A small image classifier, trained from scratch.
Model: 48-pixel images, arch vit, moe soft, num experts 16, patch size [4, 4], layers 6.
Training: 16700 steps, batches of 384.
Data: trained on rendered made-up planets, 195000 training examples, 32.9 epochs.
Rows from block 3 of a small image classifier, named by matrix and row number. Rows with one number within an expert belong to one neuron, the router's apart. Each number is 128 + 24 x the weight over its row's rms, rounded and kept within 0 to 255. All counts start at 0. Numbers have three digits each.
Before each expert's rows are labels from the 100 images, of 14848, where the router gives the expert most weight on average: "strongest on" is what is common among them; "peak on" is the class under the peak. Only what is clearly more common there than usual is listed. The data: rendered made-up planets. In brackets: how many of the 100.
# router: slot weights (model.blocks.3.mlp.router.weight, 16x192, trained with AdamW), inputs 128-191
# up: expert up (model.blocks.3.mlp.up, 16x96x192), inputs 128-191
# down: expert down (model.blocks.3.mlp.down, 16x192x96, transposed), outputs 128-191

# expert 1
strongest on: crescent (98); cratered rock (90)
peak on: planet (100)
router.1:102104113150150128151099094101116144153093116138115111163113127121119140154117160100105151134170153117134156171171109086128122050170145149128086132152152103114143103099158126113093111133148156
up.0:146126144119117126082116120133117150158146145141122149141136185087151151115115120128137135171094127171124148144157110131124133083092139122111119126114102143144145118104105155084148092085149136
down.0:139123122081139114107172123090154091078136144099150125132141123137107087139118131146147137085141141095129072130070113138102151207144135148143132152115136110115114161166141134119127157153112150
up.1:125128115124118146127145111140143098153153123150168129087145122152123125140186160117115119157122107061135102123097128078103131132110122142156148130119121106099089111120079130165147088128127105
down.1:174131207129131156133132119132128113108104134115098158140108141120129183138128112115154100119136127145150138142139131152142120128144130149108160108128126096121175161167150099077116113121143092
up.2:119105126135140108108112144132151154134119141125157076151160105142173133125109085149097164138114165134103119106160141095105097167146093125147158169092117145150118073155100129151180171140146148
down.2:160168158104119151101101145136141135124129152139078155141126187093111149113167118117165099124114116143138164113139100147135137082112118154082135105129167114122105163117137114125134108150143104
up.3:126143108139127131146122116185172127129152116144145148176089123166112142143139133081152091121136131143167121166121109142158140116112123111105151147126115119143121124105121129131145119102129154
down.3:105103127141159111133090180145134138116156167093132120126100109138110124133173154141110127166155128119129109141166134128045153139172132172147074133126139095099116128114158153146151129114144184
up.4:136129173150126161137138073146149092113095145084126136141148146126109127143143159117161119131117113151126098125121083096167105124114113091141117128132117114139169097085165125146097103116129132
down.4:074105147085125101107099165137132148128122126144161138155110160098111145102100146130107151159127143151090119141123105160098152120118125131101115151106172109153106108120129120131114078141140167
up.5:115122142112165128102130134179169093101116080147184139143162121143135153093102113098127154129120120125154144129140163140128157116143117145136106139154135126116110139166139122123150123116153181
down.5:121134178179100127132148164090157134156135152098130150077097137115142151130141162187102137136133108115113098121144066093073121121100164082089115170130079099123110110149139162129139131123137117
up.6:122134079131104088161152139143130109111136125088158097075123103132175114125118122134151133113141094172113113127105127105103134117175116120111132133169137159149112134141132171115117160119093131
down.6:119110120145132141146146122118137142119103135195150127161141117151123160143112125112131106128100142079145139155179120113076119122116136114150087165102146101136118130146111125167130167095150079
up.7:168109152130092135101106121122117142120127155132107135078156131149105114146155129106114130152157121105102109149089164119152146098120089129120086077138149140087093147130123122122113124071117132
down.7:118126120100130125135139144166163152116121126123129141128095110164126147117137125181090125174154136127123140098169084135093092124126118111187126152134074118106132123139119136131177134145149125
up.8:154127143111122126117147115182158102111088110139120146127154159111123130159128101153141161111111136129105134136102147140114148134135158118131102094147142144152149123187127151079142091176107119
down.8:105148097140140116159115147076095113127135126136125093139125104140103140087149178123151141133133129122136146094141140172087151099143143100161149115104114145144143127159128131146139130137106116
up.9:107149099109116133138100123136126148096123134148130138125142153130105130126125150155112133116139149124100121143160104144114075164099099144130145139110099120157153136128143154150136171093108056
down.9:093121119166088157126099120130106138140165163115114121129079132117123103071130163130138126159131154082104154083099135145178123126141101128125115086159144151126176143111128113098072117163155170
up.10:129109105120149111112144107161109177108185103159056126072103117107123114137129114091123119150122121106128181093140131118143140104130115142062149120157156138111099097106143137125112145093124100
down.10:092113132136140151113140143127100117126114112142124162132144132111145129110084126154130159111110124181126086110127210144160110118120112146133142155097118150084121149138101113117110134098143169
up.11:154110149172108141148144152155189128121103137121146121110181150112105125128097130124110127124137117153108113151184106118097135158121118111105104147119126103138095119128093167103172140129139127
down.11:131117132105093165138144177181135131120165137078125164100135141168171125101135125137123136172086088111158117079110103125094145093145153139142114164117104106121116166145151071165132151096129122
up.12:120147117139147130116146097168081148125104131099136136151110136128133149123142131076135101131124150130160141138123116126177160147138163118149114156109076155116134095125147177155129176108130114
down.12:114107105098093100127109159125134125133128137141129098176171163158113097144113118109123136113092127101096086152132134111091148115131140112133141130130096133087147149131117118116133085164145095
up.13:113120126133151126136132122142191142131100094086122125150114117154114163116155162111131115139089115146146160081105095090141119114087125142119142137147095188145102125106130116146118111097139147
down.13:089095101095143167145157112138072133108106119154113133115130092131103146137132151156131093119097113163114128169130116125109165145152127158102144157090159133131135152158153135102169133104093138
up.14:150153138119117135161170139134181110156122119150146144140119141106089090132129134129132112148133106094125074145133142138132132154145143137079131121127115120105045097106112157157128106140116111
down.14:124100103128168107064090120124114172104123167143097118113117138119177174127110144101131106096123127156118154132138134126122151107131104142172139152130142103116168109115113155114093151081123126
up.15:136101174117166124114121125093107123134143111117136124149098190134129132139164103142121124132116153099164125147131153143142120123149127108101102154094121122116104073135095116110170145126145138
down.15:129109081133144120135114147156153121143130083117160158122106147119153172135128137116104136141081149141082146148117128136141100149143171126127135103112111124125167151094166124114141119144096117
up.16:106093152133152116166143145131075102127131163157110143165117162148068119128122180105150102094142122103152126139118096139156161103135133106117121104090140157095129191126126184091116117170145178
down.16:124159114097122109081160134163157134095102152109119105095111104098166145113116094155127191149106126127101167140156119122144095149125116146134140137150113077193146121139103089149150178121125092
up.17:151129131140069118082134143158127118164156129163136134129146151118162128178123147116087121191165142129145111185136125109095179100085101104133080124099161114092102151133108133082158114105103104
down.17:142103142104085180123129170164126147100111101146150130129106154158137151144125117115155145121120124141124141099122123125130123082137145122087142181094082102148138143168113096085130147100124100
up.18:107078121130115161092110105092149126183151127131161134130111158103174106088119139173101120185132119101134153130146113116134128130134159093179099109131094130138113138123121142130145136144156097
down.18:159109171038125108096104140146157162109115125135109182135117158159119143113118127083145085109105085144105121102098138141179160121122104139154134112108132104141119108109142103121119135120091141
up.19:129153106107115140120108169147117146131149165097159120129151136093149112137117160138138124117133126149095118133096113135147137162134126131119169118129113111147128179118113135116120157078170128
down.19:137133131141142096151148116061141138144138074183123110111150094143143136138162088103122140135121179121098086132134092155124106100155130133098125157151152162110153096126150126132090098172150156
up.20:132086080160169139092129117120113147090165141150123123103139170107113133102149102093107171128098112101130114070151122113183111140131095147096139133142122128111127131104096127115109073183137144
down.20:174121131069127130090175118140155140161109148122112109137092121125131111134093191131144107147144097139147118131129130085105145129145090176146107101139120118142153101122127097134141127101108116
up.21:081147138113140142156130150151150132084169125102129108131163137144122136135135125165113080137114118131155127102159130133110172162136136119130128149144143157131080167142121181115127118146095102
down.21:129087100118131105158137100101130065107148112126129107093091124144111121173150127112121168105141147145136133188106126104131117127161189124156090154153127153151089131184151149162123140122105104
up.22:081099110100146141160134130153083120159164091147151139138149095143129137147121125089142112171194186127105119119133109116139129105104124126090121114127142087123145168155082122126135116164186149
down.22:143128129167131127099140132099188066133136091137113124169117180108118140127116111147105136131116135135156137148178130153146105119122116108140119111144160146138139126076118096110131088116111091

# expert 5
strongest on: lava world (100); crescent (81)
peak on: planet (71)
router.5:103129150153095173130160114136092128149094122132112139128104139077105117159142123142136166138158158114143187182167075153114154125105148115128098164099134106120117144090149111108166120125109108
up.0:124108145111136126138187107143146111077170137091103151118123166079150144127116127130147178119145085149089115124131101139157129131132128089122160129093167152170155150129132116125122105189139117
down.0:155168156141142147098095173181156115123111135119124107121081149145169095088125114150111132121134114102102142088134162147105128165118138115140108104106113161139103156115120145152126080157118143
up.1:140143137122079122156115135116122158118128106130125149102086119126137122135130105130157144133112140090147139127116125150149109146184123116129158144135179151133122130127146111136172126122153156
down.1:149147130163106125148083168141137127128091113099091145142132109156080100121125116182124092126097112179116118091127189100121112166138107147144136141093128150100113172134120124105150143113090127
up.2:116122178120122137115116125137141104164134085080149129081075121102146125151142126131112148143141106115117155160109138128111148196121121133105131112066107156148126126154142154114104149110127110
down.2:123147118144149090106108178122119127143082134106092134157183122121138160133109132140127103113112162108152119068143119129130097155135134150102131095093106104129147107124101162154129162098166136
up.3:100122114153150116129147105127069102124138115121110156130151117134159108152178113106150103128144126111151163169083125123076189127125156119117086114114092112134118149100133114109104121110110101
down.3:157146126122123142118141140162110173102163085135128107141143138144071173154117067174111134095113119123116096072139110160092124116126107107145141129126134175137075131134149126119150108115067116
up.4:154100101111129120111140166132150140075114159146158140143100134130078096107146108150157104110098137102129109114075150154105118117065132159125118115108163100091122131143159118090144104133097145
down.4:143160143124094130117179151182161140149079132104133139113118151111176154119089141146115137125146133166110132110189132133136149100106119094097080148162111128115129114118063136179149114130104115
up.5:104205109128133156156121128102110135155145131163131120107143086113149105133090091116098152146177116097111158106117118154118136167128139132191123161146119127121158103128141133138188135130166098
down.5:102125127096088118131136131076118100113128160120082123196136136133115100140142122130158131140093123116142143085125127132091147097133127164106117118135156113154102113156167116128114155135124141
up.6:123158155105102099146139091114136106099162109112077127109169172118110125161132124145120130124115132115121119124189151135162106140133131144165117130120121136132134162145125086087145152139114073
down.6:062162158110111146100140167068139153117122116155121132124119111154126155140112099162121148131109108122081141141100112122120113080132161172123118115077105119148116163128146156149115133111159148
up.7:161092095108117115136169131160118144129140112098134125138155153173138162149133151077140084116140086116206132102110139130111164102138143095130112159125084154131097157103102122141109143114073121
down.7:143124133130112109147137109123162096067120094143135102141109118133085120158149130090111133126109122099080114109104112135121113113119151100139118103141142142169167116139131125142163144111119147
up.8:110154111158114151147144112169168140128179125160138155130089118122154098145134098124133107136122128114135118108116167120153127115133170122144140101143126121150100188155100115144129139095107110
down.8:116128149137138120140146121126153164131104153092128138094137144107161144137094127121150122165123110114099174095130117137115112136091074103152135155136161117123159115124142141130115095168134127
up.9:151113146113104093108161112119158115147126126146119134153155148119138167114169110114114083123117131126147106181116114144150136107114168116123108114107137135142127144116202066122156148112125135
down.9:138141143140131116116161161146123144110150118092141148160119136165112172167156056132107126155174090081105099138118103142116092128133153121142110149108054114126110139128137103115143174121147169
up.10:097122115133138108111125105144157163084130155110091136121100185099149119103132139116178114118088154139129112125109138132152104111113109142149119098093118122133158116135160106112146166154119144
down.10:116071136145168132162137117161123114124144156158146141128094119096133182120119110145143118172108149092094147094154152123114136110161085112108123129178142128133138145121125139061118132162106112
up.11:138082114134119146091113119073147131117120092156098127096100109110149168140156148118135164151116118171135124094145130113116120130109092141124095092133162127127186101101161078118133159074197183
down.11:130169180118111119155124132160133105127163149126135137146140115176120127183138136125135126102136154149149111155130153133097099085085073168118163127141160111106162129093088174132134125143111117
up.12:137136143108164122120094150114140127128118166110107160139153107149139148119138113135165109087152176126148087108096128114121127146151178157095162141111141207107082138110132138114148101105155160
down.12:180114136135143153125132102150176128134110126098117161147174153115141139142133109100108118110124148150147072124098139139117092151134154196153106122139128160094114143109124100144114152092132125
up.13:143103122128113144140141137123147137173113179147147176135148159125124147136139111112116100095124150091141109124109174142125119101134122147142150126135120117086131099120123109176143121141100124
down.13:185119154134133103146148142139157110131140122155123116117151129128136121123178121106101089174111091132164094136125145107165120110155111139104137148136167092105140125107122082142113149116161135
up.14:136109122138096146122103115151128101161156061069174118115125132139076108140156086141115119148115120125118103119113162101111148156102143141108152106125136053151161099124112136119124136148165131
down.14:142128143083088125158100132164147133123101106123115143129189113155103111120103129127135129145110096161161151128085118106137153171106155139121133144130084178119121087136139148166143165098144112
up.15:093164136108150126122135139161106129102126116123074144137157129151149163148101144094133168136148129145153100091172074139156093119203108169149105106149127148118104089140127156149153151131119146
down.15:169098147103138143130094140185135115119103127108112141111199160179126128097101131136177130117120076180140116095088132119117120159119143144146138139142119152156118147115144166167157148125085149
up.16:158150141159122134139154156118111167107172106128143116160134119128124142143134150160173098085133107156117131130125121153120056104131159116120152136148140112067119074133141123125144111098147127
down.16:102141120098147134139149136167123122133111123081110158135138119140122097129109134117115170132128119117149169070134118151103106149116091166165063140176179129137146130145148094146136124090118137
up.17:139128159133135148133131129147157132142119122134128150123145165139118133142144094114151172154134146147111123153142141099155097116149137123112137137123146145126121086141136113139131163130130175
down.17:125127125136128125124166149145107109121103140120110133190125138168130138160164121107117111130116114140099172130082126095134128150134162160150138143164149099103138122115176133176147168127159122
up.18:109153148147133140135098077129122171112158101119150114087124103119135170134098139164101107109130118116083149148116103161124147123127152089072125086172120128122123184144139125161188117128131160
down.18:103136116113164134124133134140136097124119187109109145180108137137156150122157150103143149148137099163139153150135119164139122120135108079159119168154112102163149104106154128092116159093137092
up.19:128151099142145108095110170081146155103178128132151126139111171065135085101160151115122160163140102101124157128094168154112116142083100147148108112109118121107139096107111151106142149126124129
down.19:125105111111095155136157153117096159136129090154153140119133112103104126122122107137128164136118170170120137160118130155131156091158137143073140098143138121166156174151129077139102108116107136
up.20:154175135127161114165104125117109137119131134130149111132106085143147136094166114146114147164182114108123138132150118124165120176168149140151162118090155100153161134160115127104099137089125115
down.20:090105100129123168115144122110149182155164167140105138154098109117174139171102134140138146144134164108187118175135168147136155125143116153133113144121108165140144101145124101096116128156125127
up.21:133163177113109124141131136107129150133133156118126116124101118124120134161126141133164065125093100131125125102110150167095082154153073162146126132138179135122102163110138110106146111138140123
down.21:100126116091128138121151111119141134102138128109151094127166139183146127106118157156124186130159115146153130133145089151084127140098119154122132128140114131129133148124127125140111142086156131
up.22:119150137149148091131143127171106122072131130138095095094132122132148172129104112108150161157157135108093077150185106101114106159106115125122077140124119087137157158134112158131098112142136142
down.22:110129103080136159069133144121121115134142132159104151132157146117155112138070153101115161111119124147120138130115115111115156164134132141138133154100112134143103114119126139118163114151136121

# expert 6
strongest on: crescent (100); cloud-covered world (75)
peak on: planet (100)
router.6:105119103132146141147157098126116104105111106097094109158130132121101075162131126114133163115152141112149114128116184126125137129145148159146107132150155155136087125156153166096101102151083136
up.0:068121118138154159173128130157117119128106131093156158117203139104129140152130101130123122119093132139125114134095102098153151074133124145097084118134141115096094097119138141142140141159132120
down.0:133135164138108133088130147119090110114166109133123077122111117150132126108120128147107197165138132109117124114165125166138149116137131108150134092147086115116126118150125092121090116106147114
up.1:155085119120100138114160112132117119155144119150164108123107116169111155115134174127121092143135161136090118102136158066165119129144116060147107083134113101079176141130121087104133160112121107
down.1:116126161127081103111176117133111133174100109120083140110134139107124108147139082156147116120126174148141134145143119158114118116107120123084123131157138139141127147116147134150147128146185175
up.2:118116146135137112149129113131145135110115146166171112105121116092133161141170094099099144138147101119147154105132119109139181108138103140106172090140123115151143160099158150132095102118117132
down.2:096158124127109123096167134138146125140120087112091105104173126105132110098096151132137143136101156143140128102107156131146088145144129118151115076152137125150108135090102156131151105117156097
up.3:111094147139108094136145161111083169145111129136095122165103203138115112147109140118125098133166138144119121176117136089109181099096133112115103145151107118129170124142146130112129087139117107
down.3:143167093097102124093086159108132126111145132113144092086150059106111152157159129135136154128134103113119133063118096143127152127117147159199120125122128134149115149128166143100163146098164167
up.4:101147129118124140130117148114146128123090152117094150124155112145097154130137120116105114126142115109088115151151164112161140116179092115075076107187149150120125099115131105133128119111089157
down.4:111102080123100146124162112160142083154166127118120128135122102111165126129139128088116138152123126152137129133115142164100164146113141147159122099129121135104101103115138118107153155105126102
up.5:143121133168153113123140153139126110105121120176104147164136153150109124114165138087100139131118170117142180132094111209131140138139121053123129170155120119098148118101133081145106141124111123
down.5:105099098123125162123149105137111150108166122094133112158139088146138150142111143138138157113108128126114100132143157076113128077197142152140102092105173145157118143164136173113149135137081120
up.6:158198127128079129147111170146173149123113146110084093130156091163151141161121124132122080085146117153100107159104136122138121132150130144108102169115167131153136110134075142105120122117081134
down.6:101084161130122132088125142149092140092130155133105162144107161118159145114138092112138104143084106107127141136140140135149134113087124124140166125120118099084092171092127106136156130168146108
up.7:122140130142133133129161134148139116083112090141085124189142133103171169164125156088132158130102113169133115152136138152160126094120106123160125116127128115149112146140131131162136096100126133
down.7:102125072155162150150137154146142100132106135136207122084077135110110076086147116133109133147135124105139151100155097133099096167135106184127166134107113133098106110111151127157101148150140143
up.8:152105136131173191119141120123133119143132134148128130082113147059121143161083171138182128097127158142126139103112115111116149132128149169133121142088126128147153141148143166100119137138163105
down.8:084113129157081085123137123146163124146136169110134134145126130200109107121136080122101177124076157165147113157110177114125094127110126103119155110164149115133131112114126076142133102126131141
up.9:111119105167135092130134168090119154122163101164083127085146162132123117143168103109129100143081131101141121158135153152117153119120092107117079141128124110130122116145128159097126159170122117
down.9:125120119121145120158086144136106126154105135153086105202104153116079135126110139169091090156185100103146079132124139116098172121161104139151162104157156143115194094093170131095121108104103110
up.10:123172153132105138154110143104154109111171130136166136106118132102141102117132110099141115099133118109104152151135123120103143105150099146097134117162160121147134123127142155159088158154101157
down.10:120080150118134095158082142147118160098135117151137116145157139142127165140161076134164109111125141093136116126154159123131125086134138148089109092090137152120098143138126122087165126126108156
up.11:101063099121105116119151106148106094118185127141130121136076158122137164137144088093118095154109128125119143090126193096138127169112142093145096139095087130125127148142121134101150133104117088
down.11:181104129118133168134118188097150175113119105108144161132131147110061110159147118124161149094128105106139068147144078170113136079139118110117135156151120113106127102102141123133119120138118118
up.12:104108131145156099151120128143136149163147181154119126140139097130136177147127084157109116133136127143128115132136104140120079146117146138111120112140136106112148122120169138126156167154128102
down.12:139110105080098120098086082124120101132126076129151078103119130119156103105152103113162101148146123108148113145068115144123174119108138145122110138118094160143146129173126139176123139118126148
up.13:157142148111079108135145139135173145104137143078089160134140132208131121166131159095139106110105108108120086125092122140144157161111156159123135106112096134133131175196127117148105128156117155
down.13:140120165106097141122080139146134170133166131134118133138172158091154146108126130116129088126116114131094138109119145157121121070114183134161145129124121145125153108071101125098157111141137111
up.14:150139104096136160102156095159120111125195155112098149122121146149131102150144135107120102102118130099149116120086173120149170171125110146145114140144099140140128111122105130154151151125120146
down.14:107125141128152119152132105089135164112115133137114146125106127132139165117118077106153118122153147140106101115148130117136110083100095127129078067127167121127114175080156126134147089120142123
up.15:118166112103151116134098140106147190098114120101090133126134121119156120174118142147134136104125140135139106118122111100142154133137146159133128150086100174153094080141118161162140100117129080
down.15:125096205151123134128110175157116152099131161108128151124147143137111163110111160093136114139109102142102150112128118182189090141104085109123163167119128086127141170113106119122153157176113156
up.16:151108162145152132139112166106135163120143139139144161136112169115129149141138173183131120150143068117133158152128138063133098108117136121141108129131114120112143122107169112080108100155169154
down.16:140175134094137130117134141085155166140139134102121082091142116073123072142129129094119124146146137132111075111117142142215136128136095141148130097153117148087120143146143145163140143129088134
up.17:106082146086131128116118152138099087134178119156142158135104112088106203137123179115125135166074111152135125119137126148129098134092126135122118124145158111152168121120114114120079084113150107
down.17:105150127152145088149112110151140115173114141109080090098105157088119136103131139083132158123118190149120169126147105134126129111199114122148090125140129166144139133112155127137112109137133100
up.18:154115147129111134146138160084101135114179120092125123127118125140134130158153156139157079137140089128159156148139140089112127105094105143135136160145129113159153121166089133148141107129142122
down.18:128094159136179161151113078134120109100096195144116117136116105148116121170164115104112153167178147153090112141120121139132132122131118108121114167184139163110149141100119136099120139111097102
up.19:156120123105113109129167116095069137104132115140162135110122144090134106163144111125135095131174157100115092173124097129126138148148150126102156133091148075127151134111114137144120101097138150
down.19:107167121163139158115168172120126119167175129114094129136150138104134142125136161180089156186094153114108176119140144135105140130145051138113114121117169110146165113122117146140146131128154130
up.20:139133146107143145113109158127125085171110134109117118149112110128134148115125144161109112167121133157127109087112093093099165086133158121130089163150145107088124165154160090147126129102145166
down.20:109120138138094119150159116169121151142098144181137120124140149091130156146141113110154141101086089096124115161144143139136135104111118120099094112169144142110163143146131135113144144153131092
up.21:141156132148134082120135162118122163128108113137115115146105141115115138131102123153144096092122140155133121088129118147142106121154163125115136133097151127153085095103099151142150104083079158
down.21:130130151116152168145117137153138073171118131116136130112123139119136130108105152110082158169123115098133135175085133141158147157140093168159111086135117088106127165106168127112142159167174123
up.22:138118138108166110114120098153135142104152155122085141090156083117150132163135093148128127192109108154136102106102148127132151114125165104131141087098110105136090102095161124157056107108121135
down.22:094112132180081116110145104092101106093126092134159130140104142159155135147120146113149075101088188105132106173111157124105163137096123128134113119117155106118172145133096127130118161154135124

# expert 11
strongest on: banded gas giant (42); lava world (35)
peak on: planet (69)
router.11:150142118146086152154151133126095106115105099140156138099106168121088138147075118111103151136118124108115076118083092169091126100120141119149152143139140087143148139130130104111138140202142165
up.14:148150130148124129167156141146141118104129099123125122158127078167168106144125151104098176134145116127110111118128081176142119140112130131153069108081147157117102140133156123152126173164164160
down.14:113107094106113131076139114176120111163100138139100098155129156103152137154128148109121145153135137130150163126131146089122158140099123150113106149150100149170147163155125088149126125079097055
up.15:114094118104128152125164093160130107122161129164120137103168100139159137130116118106148075108141139170135152151124106107145093123172171127081139128127135172117082096063120138094141118105115101
down.15:137124116134128147144153128077117098056166145126155111127150129115105139126098144124119107098114099129087127106102126136157134170141165084144111103136107129137127143132084142134132119134143066
up.16:121131095146141129084108112174130130129139139108147111128075153151155146096116091085162131124081150089124109137126106112161151108109129108083140111139135144125124132137077165152062106170106120
down.16:116114099097125109117120130147119111157112141138143146144124133126138116086149137134133139134127159101154122133139135078142132122128134184072111135160094111164159094089117140142107123149108097
up.17:124120127169151121116117152173095142117141158131130166124101086139150159153110151098133151150142151123117116118124117107115147160136153135145129097151142116143084171151123145121105155120092103
down.17:162144147118159112158105097118122101159129127102098114137166103115144114105097134136135128094175162138128102116116190133161124145140108137135114095125116158123145110158159106122153091126117126
up.18:099122114171144108069092136138071151132092128131137142174160154103116108095089114153144152137127161123096102109153130144139164076120127155129162116098163123103116142131106142128089132126119165
down.18:144146124147146108142141091166149132151124105145103151087164129143113118119129153122116123130133134177138135142124153101126152116126139100118109120163110128142160092123136152123112112117095101
up.19:129121103130140122116133168152109173096101108110167126171105110166119098116114123171161131153123137121123109104113147123163144129141085111107097118112124142129114106164135102140110159120169124
down.19:123121139141129116114119123131113120135107134162089136083118138129155156083139119147117125110092153117127120116142111112179112144120099148132130099119120176128118177099144147174133075180132150
up.20:124107149135140147136158130126130129139119133121097129134100162121073120127105089116109216115123134132101101124138151141118103141145113170102150167059124084145128127131152077100099164153151153
down.20:121131094134145118132096203139118115156111083138158108114142133137129162121112125133070127169109166092155125143181103149151125146106113113104100157123116109139078123119143123113132170134100109
up.21:114176121125112111135153116123094176138102120082138101109141137128121147097068091111137105140106122125094129152134139104120173092116087134134156104099092066136124128136123126121127123157163183
down.21:112100135115154094129147144105180126159126139183142156121123122179150101088152145146112141131153122137121142128124123145124072192096143118167073148125103108130131130106143131125145115078145154
up.22:130120142129101179138094117149122118129119134111098145092115156119117096105086105102101134107102132124084145121125116138111159104086122125165153122146138073100127084105107121098134087097119099
down.22:114122128142153097123140183136133137117095170101099167142120153126157138085155114113173094115089164141128118141138157130106130111138121106123132151127146149181144115120138130108105138120094094
up.23:124176129111153122106126130105086123113113110155146147158129117121148123116108162115211142144158084136090132105113113140148098127138143122148148121116131140163132092130151127107141140144152148
down.23:131115151134090108109122145087154138116163128162093141103107097113139101128145127121116141086141126082147114128123152098141128124082134165134107144118097107103093114160154112166085138114113124
up.24:107107145086132146087138120106153101103103122135135118086124129148141166133148121128126092107108138151113138127117128096145114136175122119146113114146130142141137134115154101101143126121151108
down.24:138135099114102146176125088111133110136120148101100134112106150168096126104086121161150119107131100136101126082122106157113154114151132165094119092132134142117120125133115077122149112137127132
up.25:121136155143107152127122116096102110110155159127098137123083137163136083109131097113166098153157129110133124069137155117094140092082189106146102113067144127122087165150144120097125155124096159
down.25:149129142143129142102123148166149106152115121113124136161113137114112140128089141096098133090141158075127171094094104168129122117174124112141128087145164113155156103115152092136169136142105150
up.26:089084142118142108143190126102128157141101144090108141159138175167178117125134140122138122127108115132172142112106140146156148119124144108114116134113116150110110097132121136135129108152183123
down.26:172115118109124174138133115114140132092136096157104098106074110122100131126156120120126088123104107123099133145134106120112147151113133106134088134137080128147113130147136130145085136080153111
up.27:125077131096131119150141117069147117085146139112148147069153140115146168122202135134132133131130112102145146170169167105166126099124144119144145105153100127097131142146135111138103133125088136
down.27:121168124116113160137133129121098129093130109100158150141151137152126086070159100078171118100148083113163116128140133131137151125131106137136144180153144126109125114145164125125113133095159121
up.28:161091132115089109119142124099105132123154122127146088135122105119121134110168113126075152104087138169116019121097154119113118132115139129144117084133142070138098144161132181128112171124103132
down.28:100139112145118122194147100148139119096139131139122127112142098182151129177149128153106125154146125107103141163109125133156096131107114132126116163096126159152128129146122137121123144146152144
up.29:119195086155105150147120136125098106139110136130168123106158109128137163145120156166110150134165117147138114104163100123071151132101168114118120115166107129149150085109128100093093115119097104
down.29:129133189158093121097098102132131126190125136104127125151128115088129118123120104137178091098178142120140130104104131117166084132118134111147114136130137156132115135157111160116189104111072164
up.30:123102158117111123118159106143079091146131118106189149116191131124126129093140072106155154134101164114158114103114101137126140089107136098133143145116077186115116146134110144105131119112135130
down.30:143122149142141142118117162150160165140098119101163143134121125144104148115128133136119075085089149150126159167132163085116118127118125170131112121086116154115140091132120130134125077092160128
up.31:179136135127122172154099143121134174135110122165165148113118139114158110152144121128123098170108110118155135106108159113154139147098114150112140142106118114178173117090103099135117095138157136
down.31:103140126141163122096104147152156106109148101095125165128140119126140125148127118139114147133104063154129122110148159155139107158080159121114125126121109152148136096116115127112116124132134153
up.32:098139160152101123144132129122187099110112110126107117144176140088119137135122122142146125144127156126116109157082187117145156082132106151166084133105132130103108164167125135083154114101168094
down.32:154108144155149130119146097126121124100134094084115100108113180146164155084146121112138125159129152129087121134133139130134110176099116113134114115108108124114088110085134112092132152109138115
up.33:130101136118125129164135108137124113086159166147140131127095124128149102054078151140121141114132147136119172094157127123152140123167130129103123114157104110095109112086142112126115156129140099
down.33:135110146133133138118161125158092115161110086146111161095157109138130146129094135103096136153090162120162113105133126102135116085150127089147143127156137184185194172150131112144142100101158136
up.34:108096121141154163106138111118127142162139155135163123096107117135124155165128118072155122078099147123134161097168092080145128099148141131078135101138123147167123156110122126141147110100124127
down.34:149122148088131171177065113117116129123154157128111160136162142137132133145089084138147138090102143149118126156139130147191117123135119120111138140129124152120122107074109143163148120109096173
up.35:103105101094129140049113122136123139142142152124150136117106125122155140081153132083134113132158143080116153182147114134168131114156130112123150115089135073067109154168175143148125172134133124
down.35:186157094144132097105131116088106111127147103119131104124079122132115125119097120132136128093156118167152113139133137144116152154097161177134171139113131144120167120112082145130112124115121125
up.36:118089148117117173157115105139119136135120104116186121145129130155141143130105114121063155133109110137110139109086153131136139115144075102126139097147105096121128103100137099119080127148120138
down.36:136121129100136126171141148182156132103141123102103186120148093146132093151129148161152176137118151132113105102188145154131106168086155144079119129125099153153141122127121131156132112144105147